Rows from expert 14 of block 4 of the audio encoder, named by matrix and row number. Rows with one number belong to one neuron. Each number is 500 + 25 x the weight over its row's rms, rounded and kept within 0 to 999. All counts start at 0. Numbers have three digits each. After the name is the row's rms in percent of the matrix's.
# up: expert up (encoder.blocks.4.mlp.up, 16x128x128), inputs 0-127
# down: expert down (encoder.blocks.4.mlp.down, 16x128x128, transposed), outputs 0-127
up.55 038:571503484517502557499497506500531500460489500497501495500493513500500491499503498503486423500502493504551500534520498518500537498498510480500479508505505486501450499492501495491499510498494516508500550472513437500580535501502500550445476495483500502501486452478477499493500510500501516464500473478467501497492500489481492507547449500496441466537548499501486421507500500497553499494502
down.55 060:497479497506503500491437415492505493502500479514507522508529499496500487499490500508528564506503483475505552490503504535490460500504495468548467501453515496518522553502440513532501538500496566500490490500509500495534534500520517496506479499488501499499467509514500502453536446511505439482479496505499515518439496500499563500480500505500539500494529507485482500488498550546479502498496
up.56 077:498511509508507500507508504547500500484507500511428501481500480570515499500514483446498500461495494477518507486500512502500487429500495500570473501498496482499530488556482448443501506499488501500503506482500473497502486499500500530500488488520472516500528501512541502498460523499547479505491496477499500518500502500499551401520500534500501452501499590517491509515496502499497499496484
down.56 106:481519500503484500499500501501497478512490499501489505506504500497498498500492501497500499500488510498487475500543500502494508500562513534501456496499494510582500593486527518503497493468500478557529501441363498498509506495502498484526498499544502498505495494509507500556491500445526504501506470474498498521481500500496503500450502510472501515477506491493450496498500500525499547504474
up.57 108:500511500501516492532502590501534477500458508497479500516502489492502500495493523500496507531485516506453487500459554486555500500500428498502524520471502504481500501498495494495496501500462506532503503524499500479454494480499498485495525550531505504500516442497503424490501478568500544459503545448499511451505500523527501505503544487498526523503498479437500504502480499500527495501494
down.57 094:496502492450522511479502498495500555499502482499493498502498495512465499501522528475516500507503499460494498501489523479511487519500589497500543511560523500500500492499500498508520501521508449431498549498500499502497512500500466505497509523501426524491501527495490501464498501484499538499491491535505496441492500501491515587508499498496493492475536450501442497464478500500503482481575
up.58 108:500499481501502498453480474499498500500500507497507506456566501512544469496478494537515498429498501498535495497506521500483501501529481528442413500510508481500511530414516541508543432487501494501509504493512500473498523500532490487500497525495501526509499496474534434489507500527538467500504454502500499503495487515481490445511513531516510504504489493501466497495500507514500559503500
down.58 098:511446482438505504499541456478496556538492500469523522533523498505495427506538484501501495500504501500495497536499500506464450523542510455494500551496434500474503502448495480497466502509467497511488502493523498456511503536495513453485517511500493473499500490483502546500500500487463496523496484506496500498499523485499526551558500543491500498504512501492533500500497499507508571542495
up.59 037:450493493502502503511523537506485500501499503498503380576447547505494519500497500519500493471529500538515492556490500493438500475495522564476493497485509492507500504497539501515511475500496487500494499481517501508501454484500500501518502500519496512490503493488471499481507428536488502488499488509496507498504508500504501506500435483501479490511500488504499444500495575501508499551502
down.59 039:500499601523505500501500501514489501500511496461559482493499500500502496500508504497511434418519489558511482533487467481497494494571520501427499498544512488527509509479480514510514495503498501485496505496496504506515495488524504499504498500465510503509468521500505514512572501470523513488512496507551504511493497499506497463510495505500504420500512500497511492512485502507503501493420
up.60 072:465508479503500494500525481495439491499501518504546500496504494487573523509498500453500480508510496500500502500506500491474439502492500500438486513500500533498490496485507507531539508500496499452501480500542499499502547494432420452489507492494500535497497503494501500504499478501515483496495490524499497513508541496375502449484500538520478506466502534498502505489499498504490523501496
down.60 073:501502487497558502497555450525527485505500463469495497579527505504501499505491528515487488460567501498472501453503517522499487508508505468497509523502461575498477500446502505492484498511499514510486471495526505529523457493499498487449493498500492530524495480493499506502512520470485500540498497490481500474500436494530504484593496511505503502514497494492512508515500503504576506514507
up.61 155:467498477436527491501495476495495492484501540590611495525501498525500500500501525496524502493492513505455502476435490475510500451494510491491509481500476531478495522491488501500534482501500498509488496500500501500504494495489486489466528500494529480498497501570486480463507463512498504515572535481507491477554501492500489506500573523504481501513545501499497469497498501494496493495500
down.61 123:509520510524501500498500566479547526497501509474457502510498534520503507506512499516499503499496500501499442498473522514502498551471501450502480507500536490502505470502500500448500523505491517486523502498480503487513509497499500564464448506467501533502500512463468527537500551503499498522525500549474503448446493500534487495426427488500500494494449503551485500501495517498507500538481
up.62 070:511518500486504501498500501490498608499503484495501500499462522500500501500497499490490477505562495499506488498496499485499476498566500461485454608516450455501501495520519449502500492495498499497501503507499499513606498500507524500500498456500504487518499502568501487508496499497498457499499500500502504505497512492470512500500462500493477496500500510534492525501499542500554501509511
down.62 065:423503498501525500501561502502502500531501424494495488564493505489571496541514554507504519495504520486509500500507500493443506496502515493501514493500509500503566498501508504514503500500501456450507500500528476500448500477484474532501500530508490497502496500508508623496508511502495501504499500499500512496501500504487500512484501500500544489441500503471493533497488490537504534503502
up.63 073:496518496482500491469503442509545507502485500531500502528519507527487492532500502487494493495498500464451438504532528606502479518497500497458500486500500496500523495501475500499499475482511528504504497500500510515499493495500489520520500494500500479523502502507453447531499488500484434488498508502623501499499529500507502485499499482497481499477499414501497497539524500495473498525502
down.63 094:543500495510500487535500489487499500501532504515544476462500504513497539501502494503505500506509491477500498499493497505500487517465496496563501501492465460500503478600519500502524500543461506496509499517504503500517495507499497496500523498602525512517496507510511506498529500506505501493397601496464502496499513490494494511508458496490499500504501499527501496510474437494522512492509
up.64 070:503486501510482538493494488500510483518474582562508526475513549481524492500495493498486517474463522495500534519427500507510492505528500505506501515502488483531509501501501504495500500477500518463503505490494502465498578503501482499431506500501508507501527544484535499500501472512464425530505481514548555532480507470454500497535532480507501499500488500500503463510500531480551500495465
down.64 072:496510498498498496498500462474469552595511503499480500504499450531507485532493500504501496474502487500512493481499502488512466498509476502492443579537501500499506497457501497502511508543550500502495500509428484492503501503487456490471492487487501518533501500497506578466582500447516503500482497467514451496500518503486490484529540500500493498461502481496476497494497516484496502471501
up.65 096:502459499498481499534516490517486486462524467484477497500593498521500508498527558505514500483540497499514515492513499500482530487478501488506501490499443508537485513497480500526472492501499524504498500502522500524521514492492510505486500502478500548507419510500498572502543493438384495508504500501528500500501505513504500501500498502453465485500530500502501555500507484483512500524492
down.65 085:515503541468494500500500499502470512494486498432500499500440500468504486502469519481503494497501500500498500528501531501506438491453426500499497496543515440500499497480482491460498489500495501482525492504398533408453494500566499492480499465496499461498496486490539491515500500501503496494500500519471542505503503474496515543482495502492505544495499494534501501488493497500488521501494
up.66 051:496505497503495500551497510500513510497495489504501498500490501495500485500503500499623538505510501499506493503517571483500500496525430470501501452499516504501520511510493499503506492500553447487494492494488499505493499492496499495521508521500484503551502497481498499606505399454498493490470501560497500484469502510551508493522496498499507479512509500500500510500500505499513487495501
down.66 067:477498506478524502471495523501505543500461506495513503510444502424485504413555520509499485513503495523500469506513529545427503486414500536519498501507507494456503425507510453520501507512488490503492499486518498500508519495509541500504510502504510516501519503495516481509509459500448499495498499500494504496495494489476480498510541533499506556476539548506493500501499503541500495498509
up.67 058:573518500366513507501503501501510496499499471507500522498467497502480534503503486503495499481487500484498504499502505500584496501499499461498528498495523496498540418521500448496500495501540503522539500502498500498501513502500498500500496498473500509500504499508500495411488506499503500515496473536469478499482468500501500492583498523471477483497503507499497501494495499500481544500500
down.67 074:492473496500500498503504500502500500502500514490502520500467498534529499501502500491492501496492498508501500500500504421499406507502531503500510489503476500510409508498505494501500496496501462490500512512501500511501500500407500516500507478416503503503500499503506499544509501484562501424500485500545500530495601496509454501483501488501498502499532506499511483501500504542500506498505
up.68 118:496511469536497501501472562478509500491480498503510500462498515509513493500495515555523480513492500459509487500499502474486544499486498507512501502478517477507523508493500514471522491445500502569484507491500482501470498498455496459496498540541501503502492506500542482523504480511508484514489503487486501518506526507503494508512472500574496509461550499500617510523503502498575519438501
down.68 130:502472464499539498516518500492500491519501504471541501490483501500492498497497498499496511513501432496438500501507514474506550500527496498481494481495500497501487529497504481518488505502500507496500499537491520505495500500615513502524531499502523497477500500471407562493459455508519484479500466513486488477491500499485561500500529498472500497562505498490435543501500508505471515540500
up.69 113:580548523507509517490508469489539491474500494436515524491487562494499507499496414487533503515503533493500541500479546504528492536500502500546462471499497499500526504499480483508486491511561456532489544529487502469494477499538499489503500534492499502543491493502490500529528487501500531453529471472489526532468499496496489501492470500515494511503500459530499541546527495500498497500500
down.69 111:475513507521518532472503498510485481500445496501563488537477501511503502505481498502500504563528509493509529492481540496500503495499505486510510499500492534505498490458483504517505497517499518514520449500499501500500445494500488555491500502499499548499504501511498487500489502441496498524503435461507461497467494595482527454500458513485483576493500512446467514545466499508500482497482
up.70 035:493500500462504500501501500505514500502500500427501500500487500500499500502500507452486500500500502502505501500497534514496500506502501511503498500501470500461552538500499521503514505503466489510486510492500594507500513499501500500524533476469502500569458487500499486486533493466514500499459500502501506500542500522499452508538501505501501500468590499547480509470496500498376494470473
down.70 061:499499495489592507503534499515497507499527569500512495501498498500507500504504505490528496504484510492469501538446530558496509526500533506500470486471537505513512459610501444485410505500500495500499481496516500485500500502496502509506500486460500530517496492529488520476461558502509519500450510535460500500493480497493498496503510509513520489542505498500508491501495493486465493475500
up.71 067:466518500491497476488502496498502495497512461503530500485500500504502508480518494488497511487506512545498511500498500522447569500492504509494498500488519578511500502501490514500509459525482521499487548500497504490499520460494477478509477551493499534546409545514524499492546475494504511550465516503496502501473567506504497497524502546500497490504474514462545512482482500487437500492428
down.71 083:512500503497487501504500473588510468522543553494494486473507508501473498498485484507502496487505496501509535514508505501499460499499499488502457491502503500501485500503503499553487493498500521465545469499453490461458500505504469505499502510466491494533494491500503496472482527475507549483558500551505495505447382500500501501502487509494524489500524496484460498559497551536522487518500
up.72 043:500500577500454529500500500500458457547528500479500475506501502515444561500500520517500500500499470500500470483500500470408498489515454500508490500522464497494467500463500500500435550479500512500500509500485500500500573500451502556527477509475500499543508532500500500485549500500460438500510500521498487500505505514500500500507472491500506478500503474541501500500521500484500500500476
down.72 093:499501523500468497502495503512501494504488474497496500506516503504559517503500495519515497500531508496470493499483509500500500513500517481507465486527492501505500499496500501416500502455466480594531496507487500518464498443502500493491434525517501488548498499525508509501496519407502494501517500494499492499500493476493476503506491486500486503552500540501545489516503469501429536489413
up.73 158:508485501515519498493501502499497503507469496520533515490492502531508485507491499484508500498491486513496497497491501498500502499498504521512514511421530510579501509587499496500491500500534503499501497560501499501499471509602515527505545481500499501500512439527494500529500490502478492473526498496486507505499500486504540511500569500500500500505496511500520500495526513505483481625498
down.73 131:501536536480497502500531443559497500500506502499457497483512510484474528500501492491499502494501576427491501523506499494480508495494504538499489490495503502502499477501501495477499510500477527485453504468491492465530502540478497551511474499507513507510494498503536496500548540473500500479464482506485510504508483501503504497416425500462514505575500502495490538480497521494568499468500
up.74 051:489500509500512500500491503410490421499500525524500500586497492429509517516456499467498500459501499502501500500504505534498496557495503498516516500487508502500502504527500503520539501500491504500517505500497500500500497543501500498502496500476500500442478502515499505498516421502540505468508464499464493502500508500505500496514461458488500497501510502486503443497471521489508500602501
down.74 057:499444508499499495469506489489524499503499450501521500496499497504490466500506484460600569470506499506549496486496490497485492510481498497490499500500486499500512502451502443487491498450502456501499504510502500529488499498459513486496498500497505511469456500502529502500475520500560564498501486500500504512498489506472547500514501404497495500494501490507499513506512502503455496495414
up.75 109:528516502455528495469501476501530476501495501459500536542502498468442466499477500396500506500507465500539493492504504491500502504500531527449502492541508502466485509562500470488517486498554510444530500479515501411502501454539499493524521509496526457500501489498495500481500501503459500498500476497498457501543509496501479517503498467518501507499505474497475468509491502501500522473487
down.75 105:493477498558441499498394493496492511483514502499500501502498511498452482495496483514501508514505502500503524500510499499501493514482500461504502500531467501508498469437500496425503497501498501535485500500512423500511503506498501501508503498483503500498491534498514501504512529507589501500497504479440507496523500503485399511502543509504540504453506485496504500500504479500483476500520
up.76 151:442516500491502479498499451562473446503494499549497485500471494510499474500473506553581484529526532463501511508496508524506496492496535499500500434517492479500499512501495488460451473500502497529500414468498514497491494500495505514509528504499501503500502500489493500493461519585505498500482499500489511505437504536511500502528500469502540501495500520483497513503500500503500523443526
down.76 148:500473520499416554453500501506501500500474499493543557522497517468542495495500544496500502514505494498498506534512500569501510498500492502532447502502500554499481500503489489521499500498488461490499514502477502427499487491516563499490495500542497502501504498500491542502531474482502505474535498515495500516524500478504503476500520511466499500496496490562489473514498500486564413485517
up.77 111:503500498488502495500505492501453500499500502503500501499490500402478500464456500500500472511442508492499501500486500509491500500502501500483496534525487499472501505542498502489500508504500507501500497501500497501496500499500500439512500500500504501501499482519500497504499498510501499501500496485502474497500456532512499499459434685502500501493500448500511501524500539499496517500500
down.77 079:498497501505453505497475529500480502510497499522497512506451501502514502510502500663495500451500500509495502503504481470472547503538502501496505521498497498501494511522500497552500496509508498504528496437508502406535499502530514501500502515501546492496523511500505548505501510498494555533491501494444500500508500500498494501498535459500493489500505508501500530505498500501502490500488
up.78 075:548521493501515500500501509546493497519522556514456522487500505496507505503478490465462500500526505513506506506511503500493425562500500500520500515520500500554500484494500536528484508502501494419547505498477461498479500521496500530414500484499497504507495514501501489500470464556529461468488500504500498511494493499514499548498504487517504495500500501464549501548504517502544496437451
down.78 094:489499461500500490506530542500540483500418473497500546504500490484606504521493498505501525481500524483526500469483501430511499501528503499484498495540524515490498529490471526492475493501500511491501507529505500495500501499409473503504510505499517509472494500515491501501500439556529500509565488497506498499505503503499500503479532500505480521507510504470502539500500500499547481499431
up.79 076:487488502486495537495499499499498500477429509482517502448505477536501536528511459483492499468498482580490501500505498511508517502499496515523499503456501500468524497476484508500509500496574503477495480525511500516500551463500511496503496498492501513500500501486507460523502465493501501500487482544536468503521499547534501500478491500449491411549525455499500454477500484478576500501504
down.79 104:503477503500492500511506501502501517567501481502500506492548498517521448502555500536492501498497495498507509483500500500501462499499497508533511501506450499438495500525536500500374500500500501527503501439436500484500509416513500496488519484493482495490465478500498504513513442493500522481465507501490489496504500520498526500487541500505492496535502489501509487500540503498568500504518
up.80 044:497500500494492500500499500497515551498496525516456493527493500534489504509507542500511500525498521500490493511500487408499573418498486498498534499487599500526500501500502494501468534500488501463509488500502500472512524485545538500459500495488499500505489504510494471524500501506499467469493499502501543493519500506501391503505498489510498501484502526499456467535490500525494499524489
down.80 064:505501531495502530493475481518539451448499478500499429474499500500500471480495504502497537494515491475503489526510515457502446591524536500508497510462541461492534489511519496508527503451530502498471551519481506502506497504509471496488456429500496500504502519498504532481528472482510475543496491500468503494500454508571497546536484503521492497501468500506511500492505533496505497500501
up.81 093:497501466507506500515527474501500549497490504532500500465501505487498498499490465500499497510500507546509500479498495491417499500414495500503505495498501430522532496512500514503543501506499446528479482500512493500524500505506492548476468571542498465453494501542483499497538501416501470499500557502500500495519497488487501448499513482504499500500496500500532477493500538532514547495499
down.81 078:452505514501500505493500500486500478499498501500506579512440483488500499479547500499514538544456486500505443500497502551543498416500532498534498502500524507500508496479522490518502488496503504461502505499422498498499514494508496493499482482541500507498480572492498499497451502501524516424462497493435500491473523550500488505517484502530500513479495499504484498505503491480503503480528
up.82 098:582491497452515512474491499500488494469527501498491499498454523513498393474503499445490500486506501501500501508493500499490541500499507483500519478500494500486494503505503500500504498488500497502478508501500499495482529500381529539505504500529506502507580500500499507500449500501475472500500502513491500474514489495506500500497485500494502500479499578500500496500500410507498499501500
down.82 098:503488514500428499515500515503481503468488572660496484511577505480531501502442499498500521499534547500500492501501490517528447513497499522500498498491500508480514490508503499503500526492498495464493441509504496493472499522500497516500500500500546498500497499491491471492531500502492513506501501511500500506472501552471502502499500528500496500501497503500473525510539488499504528501502
up.83 065:475489493523500500451496489448504518472481618511522500499442499495478500505540494499489498500500501500490491505495491482477500534489499483500553497491504500489491530501511538500527511501500500496501498500496500467490498521499481530463525500556547501498524397500500516490499494496466471503496458527473505496500425473502499522522499469500509469501500491501468491468450500500535500488499
down.83 065:502500512501505500498510513505494503583485508512509476500500473509502500500500490528492501508513500505501471513501483467497498500515532500477500494556495496412507461453540511501468501494494500493496497507468514501493500528457495500499503484500510500502500503355457473498502474463517501496505502504545500520500497518564502500500473536485502510489495519507473511500500572501503475491529
up.84 101:500529503494560533499474500493471501501482503470623502528475485500504539498500492534498478500464498499500500497498510504500497503501472503484489500501554500499488568522505502502354501494498495508535512478508500501466491519500449497500498491517500501493488489511535504534499503500516504539495482469499502483500504496512500514499488506474490500505497484500542513534503507502500508457500
down.84 095:508502544432481480502506504488500512500486531482500472497499522500465528500489500497527545504521531466505499499542510495414507494492500500487526518509472500395528492500501468498507505477547490510498500483501539522496513493500502500475510508506517467488534485500462533464481531463500453500500571500538505500534500482495519496503500507529503445488517533502478482506443475502507465506498
up.85 092:446488511461527501521499498403471515477503496507459498500540492545498500502500547484533468499496507487478496527503500454499479486500500493492510509472466502429501486446487497478484502495566508453501485481556500503541508522484519462502488500566499477498501505501534495498500466502447506574526499477502490502500516502499526492481492497501459469490517482492499488500499499495488508499474
down.85 092:534493538531501507513488500503499562502512516501501507502449517472503509515496502506497492506499499467547511490499509499500506506498485476501499503504588473500479491500473507485548494499409492501501528492565500506498496482499495538473503504498498501468501489498498512506540500499568497500507501500503532508500511450486494560506502491486521486491529485613501467505500502487453494531496
up.86 031:500500500474500500503500507500500500500500453500500500505519500500493430506500500500526480481500462500500500531547500500500443429500500500524500514496500508500500500500500500500500500500500500500500500528500500500500500487500500624496500500500505500500500500500600502500533492500500500527500500500500431450510500425500500500519443510500500508500500486500413500559500500500500500500492
down.86 062:500497499493500499500497537496502499503472491517499540494504528498513468501500519503507422451447578497499504445581522490507552483500506496478496503502500502500509500495502510501445495458503499491503499516497500599495503493481500497496496500503507500495500499510501444508385508482539498500458500495513500497495510499505505503511499500531509500490502500498499500500504500500496434497512
up.87 054:506488500540497533500499471500515502501493499498556499500470522506489464544520499517491505442500490476498584500509488508545480500490500505506465497515406401499511494494523548484501529501504497539549501512498495506492477502494479499500503491479503507506521517501500481476505516523502507432550512498487454527495503500506505481487506465500503494505493487529499544492543501486517457486471
down.87 062:479500500529487526491503478515486499501446529505498500508497502504500501498504500494505490459513507508514535441503500476499505498500500508487505470471479488501500508479483484556509490498467496522501509485460501515503502506476483501510500486494519500501501487500506481498501502436500468371514507499502500510513503500500526473500489520501526496452446502494502500508496507520495352514499
up.88 134:500483499540500499495481536496500442500443560507485525500500500508484500472517487526506492500432579528475502501500508548493506501492500503512527501501486502476499519491503524493500472517499454500500497495496508486502490486500503501466530506471521499499500564494470529502501516497500486522531510505499499500500433580481499468578539501500499500502499500487576497471500500469511503552503
down.88 130:501545501499501502495482521498486531510484458494532494501499576497490495494472515503492513494485415501515505505499500503474532502487471506469509500553485500500546497504525500507496474499493485503492511500503503511499513513491539499469501487504466500498498511499498524489543502500519500417509499499498500492525576480492473502440500510484544506465495490500433500499495507487451480400486
up.89 175:505512507500502497501553485476495570500496468501460511486531493555472500503502484505497537502546500497491500538473498494489528506495506506554486453499500487494490498500500500501409500515456465509519498495520502503501408512509525517473518500501495466489474497504500500500487567481503506498500500514513539510498528459551500507490478428523461481505489513469536502500500518500509459500483
down.89 168:486426500513517505498500492493477457492537506487510548569464498510478531498501498475500474502535497487500500520479500508501498487498499510498482553462500526525495499500517499511547503498500527501487486531500534493491614507481498503500483532500507481493596502500480499505501499500455523503508496501476484503497502520500507484496500518500450571526510500470524542503497497500520499501550
up.90 054:541513499500489509509499462474500498497500501604494499508498501523499500512490507483504503493494503504464522506519530490502497483498505485419537528484501499501500490477492500498499500500500515499504502507500551501508494499526468500571502504490540502503503498503532489497495485398490495480508492500500487479508462495493462502501503507574493510490394499500441500528481501500528500495500
down.90 059:493495471500498491515547452497498491471496482501490505531501500535486522496493503541527516500500501522516429506510502497462508497498501501518454457502473438501505500511492503500534481505491490525503531542515500502496370504500499499501494502500504524504499506497485454498543494503550484498498532490497500500496505498471440498502497500417555506463491493557500497500526498501501498498500
up.91 202:499530453500475483500442533507527507500514500482427501512377503475476497496496516440490507505477516493489496486505511507516494525495476475514500486503500515457490493491517513479517501514499497497510505497498500504516481481501524538485499503476524496499491544416472447498499499513513507471533500524484497426499494503534500481522540464499503490490444539495502499522512503510497500485512
down.91 147:446500498479503500501480558478493480483376497533502492502524499509497525482508495483502507438505422514499494514501501522498488500490496446512554518500524554565503510499500496494501473500520494492487517503498489476492483519515480479530546516509501500500529498498513502493554494501500541521498534437489457516486490501500471488512544509501514532501503500496503467511498498500500481505523
up.92 146:502501482502504501499507501518473521500502449555516498500477489499502522521501497500499505535503498493501493488502446495500537482486489513514500506510497515536500442528502485547501482535512528500564493500504500484477498494501498500486494500522498504501497513497549449524504501504497500519501501362479509505502515476497507527432496453497483500495507503403502499501512499501498453528491
down.92 138:500502501474515499501508499507511493504531475476503476500548500495502501462500503509532492490505499484500477543508513550491493511562501502485499500479474500440488492476497500456500493457508505485490363610485500521494495500498506513497538498490499496536537500500488530478500493486454500501494518567449491508501486500514504500506501500525501477502493501500490505491477500466500509502487
up.93 043:500502505500500483509500495499500500500473529501530500500489559500500500500501500500507500486501500501504500500460500454500500500500500500564500500516479501620499500501498524578490535500495498500471514502460500500500501501510500500509502501485500430500500513511513500500518493466501500500504482497500492500485500500556509470509500500500494521498468483500500496522500510349500500495451
down.93 071:498471575530498497484500500502464588502473500500516499502504497501491503503497486490554504478509502501487511458475502489512582517527574507502525495500500510499502496459500503487474504496500497574502497500470500502501500496460550497500505499506512528492501502502527500497482531478578551500500500510503497516500597500512531500501511517521504500500520502489496501500503508549471496500493
up.94 030:505502500501500500500500500500500500550507500521485499514450508500455500500495500499499499500500499508500507500500498500433497501498499494500517549500500503480389499500501500516499505500496585500500500500531549501500498500491390524499498494520560470501500480500480489499500506510500424501501500530500500500416498500500500502501503500509499500505504495500500489500500410499500500494505
down.94 062:500504504473484496513501519464494488500499500498577463487514552501499557500500475502500502507494502506489505508500526500499519467501511481506498487490427495500519500498451533500495493595475520467500507478384499439499505516501502503559477500538510543532500506472502535500497500500530497503508502531502500498565502521505519501500496487504502517484503537500500501497512497487467511501500
up.95 023:501500500501500500500502500500500440500500500500500451500500500575514500500500506526500500500428449500500500500490500500500500500500502500500504584484499520500537500469500500528500550500467478500491500500510500497500500500500499500500494536500588499500500500500500500500500500500500388496500500500500500484500458500500509465500500500500500500434561500500502524461500500513404500500500
down.95 192:486509473501504527490490538530514484495542478488515440504493496497443462477487515535482541537528491528466500536490505538497428512472490482541518502508493509447472491516527483501522555516474484496491484486521500493506521486557467504501510465466487469505497500471497533501527432548492498510533510504484502469473466502500499486490521539439501534504502486512511502502495531471510526494517
up.96 066:493501489500448500497577533518532465471497432497508501461500499502500504517507502505501459499502499504501420593475521484500422502497540491523499470464479501498513499452529521497446500489497500460503509550500501510505511501502415513500547499515534506519470491478501499531498506477500507510499500500540497503499484500471506479500494500499495521497497494501505525495501494500500485494484
down.96 064:500478571464498496492500521505501500530499532501437500498502582485529500506483500497465504500508563500502506527468500502508500469481495545517502502504504477479494539498501493512500500492500513492501473489510563474511508514484520504488490477429491498499494503600502517460478561469500464501506551485508502562488528490510486493499547500477500538512500498503484492502500529485498501493510
up.97 046:508505500503493498498530500462504499498473487502493500501501497500521431425526523538498502500417499498495444502500531470502495504503506505501500484500491491500505498500517502500500498570479502520505535410500487525506482468484508498552500500501511502503466501496451499508504501506502501453501497535500611503424499498499500499509503501496502523481507474500508529500498500499481460500505
down.97 087:485456501481485501500497507515502446502499512492513501494502527500499500500494482496509499500506528497500437500501500466498501477464504502490510512498500494503502500500500503468500482502493503538488497508506500500499469504381518500513517515498560500481503514500509498499484499499534499488508499519499500499522532497528498513495563500540502487494486542505483337499497466500498492501481
up.98 159:502486540517504498466522502502481500534470509499470529507456491518495514503499513483486499550500513477523461406501511508600481498494497529482500491500498495502499501497520498520502488499456578536487500501487484490474478502495489499497502521481494485499502566500496522502550589493542473499500466474504501498500517500499501532500498485500503488510500497494497566504560504509500499502501
down.98 138:478519498494514564504504508518505507500501451531515418509542474515502515500500498514499499481461495512500509578503455498504485499500493478503433504495495505471500453500535500495500500500522441502495477496511521521500521500498493493571504473487499502515492473494515507495462422471487498497580515485494506500500507512491491486451497493499496508504497550498498461497500501442537496503503
up.99 071:539486480505500510521572498435549474500500496499502499503502505495469532510507488493499522487511497511501500502500496500493554500488478497489499502511497500497500504499491501584489504500472501495499504513481570509501559492500502497501500493500544489505506501490541500501499504460492512501500494504504502500513573499447489541491490534429492570500517534517449493453480444466490513499459
down.99 080:500497485500462475472507506565498501555512516500500498430500500493509500493492503507498515551499493545565500492496439572462500502500506503546507530501500504433494501502511447541494521474476533493492504504501480521501535516535499497500494495500500500499502442501445505494483500528562510490500500534512500499500463522499548489504515539500498491517505504442515501504499503516512466467499
up.100 034:487497506517501502500479526494546493505482503498508503476504448488515508497538501492490500443490462409534500500499487501455493500481500500431498501501502525502496519503515503502500498493498469501532480481516482483500490519500503500500508480485465523497512499517502500515487501507494491450508500501500452505478497475500500500390494501498499495498500482506506501628503500477470521537541
down.100 060:499501475557500531500500500456499533498498498517490500516504509503496580499500455501500509488500612492484505504492494507501500417500524500464494481497496500504507515469497513500494500500503492520497501493495477510503501582499502498504494500528498470500497431506502501503499500425502500500501508551506500505568529470490509499478501505549510498492527507507466505500516497500546546501493
up.101 049:500471502502504516493494501462500461501498502507499489601460499502506504473500495509485500499502611508500500504502518500543487503501508505544508502500506495490501509503489500493501501499500441428514496491501501447515500500501422500496500500495499497501486504495499496491456475488457488503453508500492456499499500502501500593510521498560501494501485522488449510500495496539500507500499
down.101 090:523498502500508506525500530474500502500512498500500469484492504490497503498488510531550503494609512505503492500499345495484504476506501533490468502530500496506496500507511501530509528487498548500499485503490468483479502509445480500483499500500486478501498547502529500507500489487572483515481501544545500498500492486486457492500499504499519500498501550508483494472494489501478500501500
up.102 070:501500491525502502500489499496500495500501489493541497479513497500501499500500498498479485487494507536469500489636493505468499498470500499564500511498485503500566522515551499497522500509500500428500498508491500500509544478500548511511448469504497499500499500501498497497507492497439595508503500535502499500538498484489502500497461500438500465500500491500482463501500502501498495499461
down.102 133:501508554497514536501447504500515583499499518500441500500500497470503497512500503507449496503500499503489525500499500497510511472500558499501500502525502501496498499501499493501456477499521450596499452496518498501499489493522531484500511477514499431482495514495407461506446496482500503504524546455492516498502500498485503500492496497498500500439485502545500468498508499513500500502525
up.103 129:534501502543455501573514502500513501528507487548499501429510507506498500500449500499420504496491521523462493493497500498523467502500505541501492455510501556502495495515497516490503483493490445517537500534503500496479538472492496487485527510519472515482504536472456501481494497544516500518599530526508514501491500468498511495438510470530482487499499489492510469508475510500502500495500
down.103 133:494497467554499503501501495498503524500475463500496540510507509499502499501504499502500519524484471495518495493573515501487493494500504489500502487495497493500485572499495518471558500488522518506498546503499506497489438533500500503499433454433506543554496501534537498505505500491502461507500498474515489446503507550518430499504489497496499500419519491479479559495468500493516497500498
up.104 145:503457499462496513542502464484521498490500497486486480500476500458500515516497483494485513498502610491500501529503505510499503538498503492500499504501494543544500524475500541501483500508471486532490513465500496528500500492435494514479497467500472515502500506507500486515500556494505504479526502501502463484481433497510515498501512509494492417453495600488540515496525508491499469485492
down.104 144:499500503500501513503501500500502497504501512496500527503476447525502524488469511512485490499515377479500483468495498501479497500497499501516509462512500481528487504591515500500516500509544502544438500523486453481513541504535500477504498501493493507489501454524500439496478496508433510493498500469504498497506495522469493501511518509504500502507500418525541500467500474506532499537501
up.105 093:496553512460500498502480503492500525518490499502500422500527496439501574459575499552505462508501530505480503500515526499485510457501485517498501501500502491533504499502517501503512501501452516521500500502500502496536493503471500524577418500501538501507500529466485537501469540486495513505503499544499498500521503487445500502550500484499499500488530498502521499499490500531463500528490
down.105 101:501470536504511496503486500581499451499498497499501501548496491527503502499496499511499507501482500496499513501484522498507506565478553500501545456501525493482500500516498493510475501533508500425569497499502489483500506468500497527501514503447516492489502500503501466474490500500501496499607511500549493493479477501578572500496502497501500480498500500453500502481500487483505502464501
up.106 023:498498500500500500500500500500492500519497500500478500500500500500526500464500500500500500500515406480500500500498500500443500487594500500500500500500500499500500500530602500500500500484500496502380500500500500500500591460465501513500500500500501500500501507512500500472530500500476500500524500562500500500507508505500500444500500500500535500500500418506500500500499500500500500500500
down.106 039:504498490495505469560507520503499511481501510497500500497512502502524475510568493534500512494498501470498504501501506500487497592484500467497484478547486500465504500487500500492447501573504431459505498501500502499504497557538500519532468502502505501497510500501499520492508504443507443500473501500496500509491513500389502501552514515501502500500534491495473520493500500497500557498498
up.107 018:503500500496501514497523518501490508510482501500521499503501497497490496497499498494506499501494496509504500500505485520507506490493484499552521495498516496500558501499500496499491489500517499500497504568655496501501521500448495499500500502502495488512495499498467499416515494453501512520513514468515482496508500549515491498511486502632539501503502493497487505500505496512500487500467
down.107 038:511505498501482512499503500522482522473496514496487497469498474501525501494504498564499480501461519500484503556491486500491502497493538488490502523420498505500501482491516496520497486501374447505497467500434482498505500500477499499500502524501442500500489499520499499523467522502498486502505496499502480501506544505510598500500508488542496476489418497503489498483499503498503480500499